{"train_examples": 26041, "n_mels": 64, "hidden_act": "silu", "pixel_unshuffle": 2, "widths": [96, 192, 384], "blocks_per_level": 2, "block": "basic", "attention": false, "upsampling": "nearest_conv", "residual_init": "scaled_by_depth", "learning_rate": 0.0065, "momentum": 0.85, "weight_decay": 0.08, "adamw_weight_decay_other_params": 0.05}
Rows from block 4 of a small spectrogram enhancement model, named by matrix and row number. Rows with one number belong to one channel. Each number is 500 + 25 x the weight over its row's rms, rounded and kept within 0 to 999. All counts start at 0. Numbers have three digits each.
After each channel's rows are labels from the 100 clips, of 14976, where the channel reaches its highest value: "strongest on" is what is common among them. Only what is clearly more common there than usual is listed. The data: drum patterns on synthesised drum kits.
# convs0: first 3x3 conv (model.mid.0.convs.0.weight, 384x384x3x3, each kernel summed), inputs 192-255
# convs1: second 3x3 conv (model.mid.0.convs.1.weight, 384x384x3x3, transposed, each kernel summed), outputs 192-255

convs0.146:503500501451450477499535520490489540496509500496491510488497488501471492498493529489530495525516522461506501506519489505487475520483527506493484503478488494498472507493518460500544484520501461
convs1.146:473473504517518504510500524489509484452469522471499477502462513529503518484488520521541532499482492503509565504527488499505471491540506505521529457483551500510504471466476507507465464486521520
strongest on: tempo: 70 to 80 bpm

convs0.69:550479518473489496468460511494510590530551503474505485483479519521520459513481492539509498508533494500469500465507465495505491507475487478505505497477492496464504554551505502483506470505464517
convs1.69:459501487485485491511533494507455473486509500511526523468523526500495504523506502454507460519481496521500496487504508466471497459519475505500501511468497525506577486482509468518504484527539527
strongest on: tempo: 70 to 80 bpm

convs0.220:500495536511468453479471528483528495513516516467492473513535468537509467457477528494511539464571522480500476496494499512480461509510496518496478508500476541508504510491519467503443517477482484
convs1.220:468481502456508488536494486525450493476475496508538516532525485534520483466484502483471513534443499514526504504490496502467530492518490472487496506498552504514495462480498488499505473479458539
strongest on: rumble

convs0.10:524534467517475472491473576498492499560488454518539466499469497524467510553504475509448482454504492516492476486488496497538491473480462499494513491510496510483516489510479511487527520550493508
convs1.10:478514505499480497512501441489480527473500472484468541475516517505552517478494496485522515518487486519513511494489511496495513508517501521525487494520465486475584426450486479458523458472520505
strongest on: tempo: 70 to 80 bpm; four on the floor

convs0.288:513503510499488533497504525463498492501502512490504506528486513462464504486522500480511490517447516513486499497511502523495499512519509508529519489499532504458480480503493547482533509522489490
convs1.288:524530507493512504506469480502506499490541489505565488488521559519496516529529496451486541481534519508508492539515526537529510520523549464483544517521526470534501495463473513472505508478509527
strongest on: mains hum

convs0.349:451518497535514474499481476458520456471496494496447510508495468484530503450475526504497511473540524543496505458534487533487485510493510538479527482500501528491500509503459483521497534449495518
convs1.349:540478501492500512535513448531464499562471518474505503513522485488511485508508481532513482504465538488486510502492472533484518515518481469516472465446514505566475468515517473522545502480489462
strongest on: bossa nova

convs0.13:477473478490493484558500475495476484484499495499532517468497526496520510472520515489502506475488487446486520505481483477527517480487488522506494493502479503464473526484498531509521495520496539
convs1.13:499467501511516504421537528489515524464506465511503535510509500496519437508502497517544462509489494508504509522521474491478505513497497499534487509515507465519535500507463556496482508546509511
strongest on: waltz

convs0.326:489497519495460476492514512463527504483503513499466506526492537527497529496482509518524515487505503459495522499477507520473527507492519496525526537507491546519529510527462482475462507511478434
convs1.326:503518508512516511506499506477526490528510529488547503468519484506495448488497476465508491564470495509501487496463468501526458487493524503504442545433503501537504491554459527540503451508493507
strongest on: reverberation; text has "room"; text has "reverberant"; white noise

convs0.57:530501532553528483489482510463559509526505469484518512495520494436460501487507486515451517488517487505498504510479490524511505495491476513479518491505529522519508502532465487518491550481474466
convs1.57:479515483482501510476515500510475528470493506511471510494534515501512509492463487472515503536523556536528466515490519519438510504516537495529476517499521492480546482475525505477503459508487514
strongest on: crash cymbal

convs0.14:511548476459432515501490489481487507494515488508487514487478542404478534473523470489486509469485516531476462496534519481499516484524488478490514477510457443542496532446477481489526497472514550
convs1.14:508492537465536501451523508520527464508480509461482500497550528471463492506501548510493500492509519477534513532502528504469551506518496500506529507482457537470529486509533503494519505511479496
strongest on: tempo: 70 to 80 bpm; four on the floor

convs0.128:519526502522503527482486488505483473473489515475476474445563529528485535523505540509557490523482469554491517449562511458507450506514459524496515499531488490467536495524464500489509493445537502
convs1.128:441502522493511501481533473524476509520542492516525489490503495490496476494509518485496483496473478470471464518484524494502510494478499505493478515464494463522516484538503536532486492533471494
strongest on: snare; muffled (low-pass)

convs0.244:528484474498495469448477518478488444511488535488467494508530442483486520486498488539548516471513504547514507477464493523510517541499497513470498502496511467497519526484483484478504544492501533
convs1.244:501494494484515529522541485522496525508500492520516483488501503545542505509548482515493530501508478449468537516505497466525462518514500491533465471536504542513522491501450504532480456488469516
strongest on: march

convs0.245:520505478523437499469504508548460521501469475478507513504534494490501514556551551505482486503466501547490520527507476479524520522487481508493485504464478474509547500471509491533508491474519523
convs1.245:508522560477514517499473490468501519505497500539510512504520549508532523479538487499523516508476475525530448481528497477533506533507531517513495502514483512471457471508531472528503520460477490
strongest on: pink noise

convs0.368:526504530511464475481518461502500510509488497493503565502480506510445554458498503499574439485512519510523519522522521501493493485496448496481491515487540487507521507523480493560459513497453479
convs1.368:474510483474495522529487498507479546478474534487510499472538494526494494485533491525506571481520489481485523467505508474485482491520523500532506535522503546484503480502528494515516532519475538
strongest on: ride cymbal; thin (high-pass)

convs0.20:506499501534484511514467563502499536537450505478484486516550479493528511513488544504489500508545547473497509497454488506512522503492506477493485516494491486523519499518541497500505518530468492
convs1.20:491496510489513500496498512502493498510521497507482532488526494538499482514531455489490517513467506518504441483483500535514461478530503442511515484463521485550511460457487486505519400519520489
strongest on: rumble; muffled (low-pass)

convs0.58:488510508492522497521526463483536527510515485519513494491546498566481514534490581478502459510506517466529500503495477491520547507494533517489494503505492485506506525518426516559474442487471531
convs1.58:486498516472460522527492531498445469513503533530455542462490487474529485541509489447524533497522484518485459480532502521496470511495505502471474512515528494537520472504514523481511520492501464
strongest on: pink noise

convs0.209:474472525464500537508473453527496470489499481474469517499541503499496473472504477503504486531546478493511489480468549474518507496501451493515489516513480486531486518499553516501478431474493488
convs1.209:508487489508506523518490437492528560482478480492482463473551492520474521491474504521511481486515555533545486497500487519533477535443533511543555471490519498510522473518472487482519535486491485
strongest on: snare; muffled (low-pass)

convs0.348:483524493532525497496457534481495500478488487491515487510482497493523547476460457477488562485460513493512491535534499502514510482515514450499458521475480500524504504443518518438506495500491500
convs1.348:506467464534486515515468450484478486518469512500474529536498517520493505505500498542495498483522495470513536521497522497472510483504484483510534513502487495471550466498516493508463514521496474
strongest on: four on the floor; tempo: 70 to 80 bpm

convs0.304:472500569472497515516518554481522522461492483472548501485497553526497512536530522504504467499449470522465486489493485474582518503502477516495466480511502507493503494489519503529496572476490514
convs1.304:486488498499501493503504494475498517488514502537532534522521465494500508477532507498560498471512496479475512478517495488507513502510497523533498479509524522511477550499460533496463531557504562
strongest on: one drop

convs0.112:548498510503463493471532494447457445500490506524533526527458539475492494487518478509503544500447548523470496529501527524512520486502482491509496493481478476505531498483491494497499518519491544
convs1.112:476519490454531507517528450428514483475499493526483482496524515485489504502484482504479508494504489532488521467467482481494468479484502507470493517490531561490495521483496525518504503471464481
strongest on: mains hum

convs0.361:442524530516461533550491479489524530471537506515540509463501501494546509469498517499553512541506489517526489496474482488522531509520508499533473524521492513503529553498492454515501460472497514
convs1.361:479484467513480481466495461527507476531493489469502461492480510534493486524517523473517492503531486514457547543539505503480539495510505516495553487483503553520451501566478501484499478531535538
strongest on: closed hi-hat

convs0.54:458489474491488488516527492526509471440497493497525534502488495512510509490518489527478492532479535493517553547509544492525476498481516481463525476482481542492502473484474501560486489526525505
convs1.54:511486518527504487471542519549493486516530507482516482501478600523491487487528521506518504493478472541521520506498508486527499550529506516497491478502495472492499451471499507494527484521486557
strongest on: crash cymbal

convs0.240:534526455489507476455506534542443447488487447513489519567453549523531541515486531529460515513476528481530542522460472513485516531438532486466496494491501540500480524536492478434507515454521536
convs1.240:522526511442499508483492541500541489537536535522499495495537476487496473472506459560490472558514546491484521502511515492571520507519471500471477476513509480477535525506518509521542475500464497
strongest on: reverberation; text has "reverberant"; text has "room"; mains hum

convs0.222:456469506482510491565550474482471480496474485500516529481524529480507501481497483526493473504511488541518477461496465524492546461502498487520463511516493468465539508473521495505519490481488494
convs1.222:501493498501480516463507464521542530505462523483491497494536535502518478533459550494539463485469509485513533496481473456501528497496511533536545512493492562512479459542500497491491489570526477
strongest on: text has "four"

convs0.235:459473528573504527549531549503527508498483517463493483492519514490502535533478462475533524503526474523498505514540475500469501517530497527515510507505562483502499479518530525513502495497494525
convs1.235:516512516521542485519474497522494507530511512515474499506492516497529494480513514527512472502494514518483514490490486495518519485490526504485521502504487543503483543476466497501518522453511467
strongest on: muffled (low-pass); one drop

convs0.331:538495514500506448480502484491547490528520491480546542532502487422559475527487482465532504517508520505490505494515471467497514508472489475503471502478508544502483514494538482522503512496487499
convs1.331:491532500466531478503520470476499498468445516551513505504483498528478539471541488515485550547506505506487502486503530522515494543491460469503541503505496509489513474468492467475507526492497525
strongest on: thin (high-pass)

convs0.188:529537493519476502504515499498483521501488517521461505515479483514499493489480539486484504509512464481462552545515493467515513522460517554519541486504481501538492493501511544456486457516504498
convs1.188:504492501461497515507487498468505509472474484502492485508466498515545511459470501505540499509482486487497455520469505514475485516506485470486485480507500496514510452487531469530474481430480475
strongest on: open hi-hat; pink noise; rumble

convs0.328:517479508510504526479522496465497526459467505535480529516500521499498507486482482554552469508530476524503536532482526460493522537534471511535515503467517537556477487503460528498493491479476497
convs1.328:492506543477484497515497444496511512476493532515473516500468486535485471464499521494524515490542544484515466510540471488520465511468520517510514477498523452475515506522545496489488523504491460
strongest on: reverberation; text has "room"; text has "reverberant"

convs0.281:577486485494489487500494513526515509497534450484498467493555528453541515443540516502494502503498492486537491496494501487488548496530518483524496490505531490545560497495521490497496512515528489
convs1.281:472479522486516485537495501473509491517502495481493506464464508537498488497493524441489472500481499481490541536476508488507511478492468521480516530493490502478487539520523495507516492517506500
strongest on: open hi-hat; four on the floor

convs0.219:509495532500455519461524502482502524502489533490531494469476483445499494474521484503513500487490485552504502493489515535550519477482521514513526499493557523517501528468477492518516496446486489
convs1.219:508512479533499491539508501497499474475517472516465485540478499490478497520561518557486520493532492503466536500540480504474474522483468495510517485533518463493424511522494504485478548525466529
strongest on: breakbeat

convs0.89:501476504509503464438522492502430519510498477514510469482529526531507471481511482540495538496495469493504459450501558468521507497555478515516520506530488482491544495485504510519475492480497476
convs1.89:468497504501500478499508454513558550509458477519512471471525484501456507533496537466505466481538518548494498540514462468475512485505478508512514525540536510483522506503487507485530524475457487
strongest on: reverberation; text has "room"; text has "reverberant"

convs0.156:482556513477501576521533527484524497524492534488477487467535470475454519512508486513505450515489466527465509498475499514483538481529472530469509526532530493467466535538481503485461488479499501
convs1.156:490528479519501477476541509506495478478509471471490528470476500500525491501564528492506509480503537519523499554529495474482514471498503516485465492532495495512535499478495514491533524539537531
strongest on: tempo: 80 to 90 bpm

convs0.98:466517494488513504490503527493501542483501488505498480502503529481442498517517476481451461494452498445477464511455481502527471518498511519474562492513470475477462475494516512492490513546481514
convs1.98:519473484500506514493525493528491506536470487511469484512543516508491505541469513502487510468483488471527458502497465512467524534501496522493471475506471460449521459499512504528540418507511518
strongest on: crash cymbal

convs0.325:491442521475512517465471505506477527461496491522523501475547517490521538501518506529544492507522439513522508498477478469479509508488526495504505511520525477500521476531477481481508455516518500
convs1.325:487501505536504489526492487501464476533507441510509529523499506502523505518499477474484457484519525463485556493422511518511524467491475485508502469441555512469497520502462442481499502508530524
strongest on: muffled (low-pass); one drop

convs0.239:516532537558529507500474482506485491477516511481493534496532532486484525508487496511508487505518512528493505481480463462474484475514495512486538535476477546493537435528506523537495462478543518
convs1.239:485531472513503496513510460456452495483435506512480515519459471515520490484528490490562481477493482497486466542513506483508490510503506506546509532521494481499486492467486471490503511490478477
strongest on: crash cymbal

convs0.225:494540488553472528481493486453489508504505517505497493544503532544525509506533539506477496448555472524475498544486479492487514516527461516470520509536567492519467511511499480510468489462488543
convs1.225:486553490427513506491495469526444514506475504541514481501512506550498462480500460463513508492485515501508477506500507468503489515483512453504535497485500508477512490507549501532533510516481468
strongest on: open hi-hat

convs0.318:469553498517516512496467502482470515517496479506486476472528482517516503498489513555447511480460493529504474494508473523507545458498505544489475506498475519521499523469510493490532519468540501
convs1.318:526497497549495494489540458527501479467485478507507525529482491483498526502484495479516477504518492510503516535517518493483486519458474519527519506523487473472543514455496453501482472543509505
strongest on: four on the floor

convs0.88:500490471516486532579499533505509503520515479500521489496519536500495534463529492524514472497539508500519546512535485496541518442541523487500493476490500511472493515467511538522510514543517488
convs1.88:437477507503527518490474503477486473471487480521490482467481536509497539504542521513500502510461498461484504512501518483491498535492510494499489484516502518498494503491477469498493533538448484
strongest on: one drop; half-time

convs0.206:481470506510507503508569500500494514540520497529516538500517488526537488551479515510548575516488507486493522545550500508511572509534451520478451503542494481514513444501479480515533456491527493
convs1.206:457501485513505524521458524492501532450502536467492492539501502508515494465506501513497482488521544488480454502499494509458489475489552526476450543510481482522476487503482476498488521524492519
strongest on: four on the floor

convs0.264:523519498498543476518518448447495500554498478478499500511464488504462491497572479462493457496462479515468486464540526490486519516477539516510520499541481491522520544503499475519489515514500520
convs1.264:482477536487499520513473528471505495443453543489511506479498528511531501506510513556491514485435516481459492504496563497506503508424507532523513525446506478519548499491502503505476450528539493
strongest on: pink noise; rumble

convs0.270:505518541453472481455525486500484527508501517527490468481496472503494460502507554539505548492488476465516496508473564469522493508453521511492513528485462484479487505506499497500510456495552484
convs1.270:543472491520480513523525501513476510495458519493527475511469450474499504499483531490509543527496475536527522486545482509537532539483522477452491497537515456519533516514480488517463562470533486
strongest on: waltz

convs0.285:542515494446500510476516525516490472500532490496459516487497463498484487529502502517510471499485504467508532510513554516503510503545500469519474479496498513455493529484524512517445507479488462
convs1.285:486558524493519481483500511497503502497472500484488475530483497521493494491487533502523499540510516474500467519485481493535476530501523525458510497475487500505465522556468518513561527473491490
strongest on: thin (high-pass)

convs0.280:497504481562481501525517529540468536493504490518489510511553541500489502476519516458513514505488534498502467529505505495519546521481498490475539503480472492513473445507496523458504551509511503
convs1.280:500461555487495493482505520475537556506494517529469533527474472480497469522505503510496499504512459464490495521542498484510474502520506495556512484497500528465516533511503457509453505470492483
strongest on: one drop

convs0.314:477497493526530480526516531521508519516495511478504519512568496501510514519492553480471526497526516525503480491536481482490480540554544570485478505495513469518524503506477496478517510510535534
convs1.314:490491536470484505502488532475475490471512468502512527538508512478509494492501490477526490481511503457466501500512526497490501539480509501500499509510447466507506457479496474483456485480484475
strongest on: pink noise; rumble

convs0.136:530496462495492520480523477512478473485542484494488513532501479525507522458484532466533485483531477485489518546490484505486487514518501519480480487474527492548500426491501520540490443515511540
convs1.136:499518534513499530522469482472537555480481461527465478513479476524504512497492460551494482536521479514499468521470481501525487442487539478515524501504476506441506499476492483470493525485489470
strongest on: crash cymbal

convs0.166:491431495473513509515485469535499477469492472516463478488522544494489514521529513528534525543500481505541512490530486480489477535476505512530540493531490513505501453481471500532548502484509510
convs1.166:476528496502535491492499475503473482556531489484498492521432449484494528509471540495489484478520507515473499538463479487507510462475515527507469484495525500501477514538522485495469488490502474
strongest on: closed hi-hat

convs0.84:543517528497501503531499521527500484479480488542487503483485549484468535472529514511477469509495496511537472459510528488478506496483482498497519499503484500508500508485521489517518491541481510
convs1.84:473470499502476531484479463514496526476520491458499505515523478510519510496505450512510473516445491481452538502451481503545502518487515503492513426503529494497523522532515494491528492504520484
strongest on: reverberation; text has "room"; text has "reverberant"

convs0.184:519507510492524485456505461525470506455499482480466508502543495464501500503477477506507456525465488491532482493508492495463487554520506482479531497505478514507546464488492510506495485531497506
convs1.184:491436495555494503529508485555534494519491554472506480450467514522465521459515498518489519515527490495519484540493526482520531488490496490492453474478473494535488470564511452494496495500460496
strongest on: cowbell; half-time

convs0.86:558529481487524481506503489511553469504462523534502475530527459555507507515511492530509548480513510493464470539507482498496487504486493500497508472514493475549484502465501485531531487528537522
convs1.86:518504507466513470473474529459477486505529477477527481480512529507467484493468455472445501496477525505493480505508497484536466503543483518506478517499492518468484514505538467475484475479463486
strongest on: snare; muffled (low-pass)

convs0.97:479513523534491495477532504542497493488506540480476516508482509505505492494483543504545530503508503525492518574478510447506539489438475525546481514516476520512495485481486524503526512510523524
convs1.97:525459467496459503507469505469527526492533531503482471478491488474504489441521456538511466499538519478514566494503528480547492485499487473509470506496501471454520505520511488457489502466459482
strongest on: muffled (low-pass)

convs0.267:503513481492470467492431546531459509431507458529497528520509511420479519486501468468480475498452531499499454500525500490520494514486487483498484483527491494509494512478499485485487490485475469
convs1.267:503501449509517462480492472472518501505501537528453468507504484555470522487515503554522505498500487436500573498549502509501527528508527477495514512521484494469462519535500488527441548499510506
strongest on: half-time

convs0.278:467510478523483491532557477524485510467516502508503550513494508458549507510497490523488492496565507512495500508502508475490463474538482533500530491500531482503480507488471480531497476469494499
convs1.278:482470534497531478519462478527476487556460500489481499459491514501458487473499440511542479543487514491516468479507479509466483513508508510499522504511470513510443455519527508497512462494487490
strongest on: cowbell; half-time

convs0.211:471471490516492506483505473508504478517536462471533493471491491468476523500497442506502519482479507463540468463527489519468474491495476511444539509489510455439508490478472484501546518479507495
convs1.211:543508476490500483519511524495496495486491547482531526467507474515498522489525511470516498467498509468499502479527508485525474528487570534500501480532515542511505508505517490492496502536537488
strongest on: closed hi-hat; waltz

convs0.297:533498510511514503492505470515531486508527505477494555514495489497509500496524525540503518504560473550497540474543494515561500529517541529483525503562537518459474525509483489538462532503493474
convs1.297:467549498515464466505503478516444475518505508522484522510472525544504512479485463468498570517478499543497461518497528489489483495521521494549476515484523495507521463513559504505530452543508515
strongest on: tempo: 80 to 90 bpm; tempo: 70 to 80 bpm

convs0.337:501488504506497497528534531481484502454525502489529531473506502480527507514547538489562477511472508532503535480483484482492504504517520531470517512488479457510558457496505516524505505548527520
convs1.337:503537494507491529499540494486520530506487526511503488439481526490494496493456521501489516541475503538476462556522526498504531498491471513480527482468492500495478478568492533478487480464464493
strongest on: rimshot

convs0.204:521528476494486590512505486505466478514481493497499497470532499515497526543495489482548513546497475485508511487526502546539531485522565463501467527517562517510481528477466504530495465487523477
convs1.204:528491495526484456509479529531511497467473546490459512525487525484508499493495538514436500486503518543506522448477495520540501499468497479479506509505484492517504483528517466478507524466494482
strongest on: bossa nova

convs0.360:516481497554492501543467522516542521545502510490483494525540510530477509475477533491547530503516495482509494528484500497508459517546494530472496487483560544537472477489463485496464458494519516
convs1.360:497525483490502478486504543500506492442501508526532530515459506474528499491515443519543458519500491492486471486498475492457490495523506487504499468496490457526527500514522490467495498447478467
strongest on: half-time; muffled (low-pass)

convs0.83:498513464512466502499507434535480522490514528527509492516523491469478514517505476487514497513496469527494460519506536533508492504491487525493525496518484475507511521480522497551519504522504542
convs1.83:466452536511504477510479551488516450506514516469487511459490519491501500466482545483527530462470507480477514531502504496466490486561485532528454477478472514515493508521510427482460485489496486
strongest on: one drop

convs0.313:525488511441498511490486486456554455475524513501498510483444475495513484498481485492569498518537483521487554468500513484502532544502501466533521522494573499539509545533500502532483501477503506
convs1.313:503516512527513495490551470537485487537521490479517509494540514525498507534529512492508507560518491531527476484518478467478524492464469471519517488517506514504496473532552523485487540493493466
strongest on: breakbeat

convs0.365:495471499511469513546543457526502513546466523487478540483470483549493495518532513455443513495483506485470479500546515467500512487473546583479541510503514471562507550501518451516453480494534489
convs1.365:500450510452497528490469498480488510516513541465497493447532490486461499506476512528493506489489492494498493518518558496534505523462492524458484449485488468497519524514519502476490513524524504
strongest on: pink noise

convs0.110:455436463480484527508531473480511477476546448496485488510451541521511497506505486478497498462492471495520513457531464505551465529491567519490516503458517492491429526491465523512503465521528521
convs1.110:501518499515514518486537474477502547547458528493484518492499499507493479478518502545467508533500515503493463510510564504434496468516506470506529470481479545435488477485521464506513520501501467
strongest on: open hi-hat

convs0.8:474532485474528518507511492499501480459531476516499474490522483450500496491511449536458476492453487483503488506538514520480493496523504522502500518502420483504509530420487508523504453492465532
convs1.8:540477513542502445516493480498478511516491513509476497468453513546496552503505511483524512514520511499512490542476452499544479517472503509454504475498538453462526507467522516516532526550530520
strongest on: open hi-hat

convs0.3:508494486534495500489505435463495510485538495475489506479501446475497528500536522535481521510499515484494507487536497508487530493529494480501502490507493478460525501506501475509502511491491492
convs1.3:506519533460522515493503560474520460488453576508528477491508538520456486497483538445530480529451528510488475538510508488464503495497490527491486494461497546549511498551502551530521508504487483
strongest on: text has "four"

convs0.28:499466493543526485508495499434525469425465468500449485495543553486478495507510520509480536483498505502509515545532488517481531482553507503487443479514414474531498509514472481466482508511486518
convs1.28:479514514448475534453491489477505509547464531533483502530554517510530494530508490530492506471474477482533491499547501502551505502435491475525521488512486496498481528485506515486468472470490485
strongest on: half-time; pink noise

convs0.323:491532499477498477475470521471571458525521479484497496531515533465485514479489498542498533491511505507515480462488498467518481529483471466536484483512502464492533501514516490533476506463500483
convs1.323:473491504466519521476504445558538493476499484477505461470486502535550492479482454481472500507500500537480477466478479524539502519479512504476540540448507493529499490509550518529520515499486518
strongest on: reverberation; text has "room"; text has "reverberant"

convs0.234:552524497483521521466498532529493490526526506495508494503488490544442535517523467520550485489472498467493507514495494534511467470477471513517513492478542500479520473487484521523551505524521514
convs1.234:444513537511506429498454559453465502481484510508464506507460498496528461494463492480500485489475472495483504524497511447502519514520536460503492486515489507510491479490543492484459459476471493
strongest on: ride cymbal

convs0.227:512486531525507511526541494496521503455499519505495469507561545546534491508493533513559458480511457493517560533502501499540478541488470505459512485540520485520497522510487502461478493551525473
convs1.227:445469490478518508474522512478499515472509511484526490501519516498506487510464485485506488508469499506510481475460500482472493521519499483512456501506511517509504479451467490502502512434508470
strongest on: reverberation; text has "reverberant"; half-time

convs0.162:513552500495515474483497494473505486521481513501497481558512473431516524491484483507481503447550519470511504466485505522496478492515501524497484499517501506528497500495512514451524508493516516
convs1.162:516433500483524502511505484501488502567512441519488507491469500513478493474492513509546515545453489478518484505489532490496480496480503457484489454495471477520506480510450512509525478531465490
strongest on: white noise

convs0.296:539474486489518521496501500534496447515527470490502570505507533542483514453516500477516521532502515510477513546504520501520529475481460507481496490504481530485550496506503497512556531476506500
convs1.296:455468484497510472500522574479511511447511490508506539530466510449524503507510525518474474466504508491482559492522494511509516505454554497517446496490510474518523540488483528453468548508484514
strongest on: closed hi-hat

convs0.246:538534465485520505511493467452518452492545494493477506504487517459501491519575468495472528481525444466508527487534488515466513539533504502480521487507507456535482479444482491530491498461500484
convs1.246:519509503500500502482491487516480543487481547509508503468486513523464515479482570511508505453476518474526458514464492541457459479494487519485485459490466522473511485531483516462567508543514494
strongest on: open hi-hat; text has "four"

convs0.119:501505499532512513388531514516442474471492507521491512471508513501514483509476476531508467478500486512499471487508521531471524527494447498511493513487480501482458495520469486508552488531519491
convs1.119:513494550507458494522461457489514494489503515486476501527485500518461533460501480506487543483488492515526494528486468536454483476499509507490481500500517449503494516482493508497496489512485504
strongest on: high tom; mains hum

convs0.45:445524514494498496502503483491507484491501479509497511516444436476543464498457473476476503500486498511491512508510551516527490515479495508478493520518452525511445477495503516489497526486494533
convs1.45:477529452514489530507513501502510536478487518536481517475495481495449553513500522596497517513524467506489566493481478461528510519515551507494493474530531449462531503477513495525491492542507512
strongest on: crash cymbal

convs0.147:560496492458480538516496507455513482480515489487483493468481500537510484430520559501541478512473496494492481491471502516472521458473503486513514510532467486482501511491518482530421549491481494
convs1.147:505537502559452529470502457526511495494522494523506522472526502450514483538482520485486501473516526467472473495535462517485477504503501511515490527468506536512460464517536528522535458515479495
strongest on: half-time

convs0.303:505511507486513554516467476507459492491480521504514527497482440503489477571494435493493447528499496502479506472521517538499493463511460521514501489513475488493510464520532526496503512527518552
convs1.303:498454478520525516502466484477478488527458539484477513496506492518455477488507505492470476520496474498500472495459509483482519534511511505474474508507471497505500479509493493508510453530529517
strongest on: rimshot

convs0.77:521520491446478477524510548505485496547524523487518537501496516433491499467507495490525510521503531513517504486517516510491534506511497512528534510517500496524477470471484527505469508533516520
convs1.77:498497524536520529482438521517528492472509495527488506503470521574499527489478529486470481506544489533529505558476442483450477489543508502527524529503518506475485524517471497517545517513537531
strongest on: crash cymbal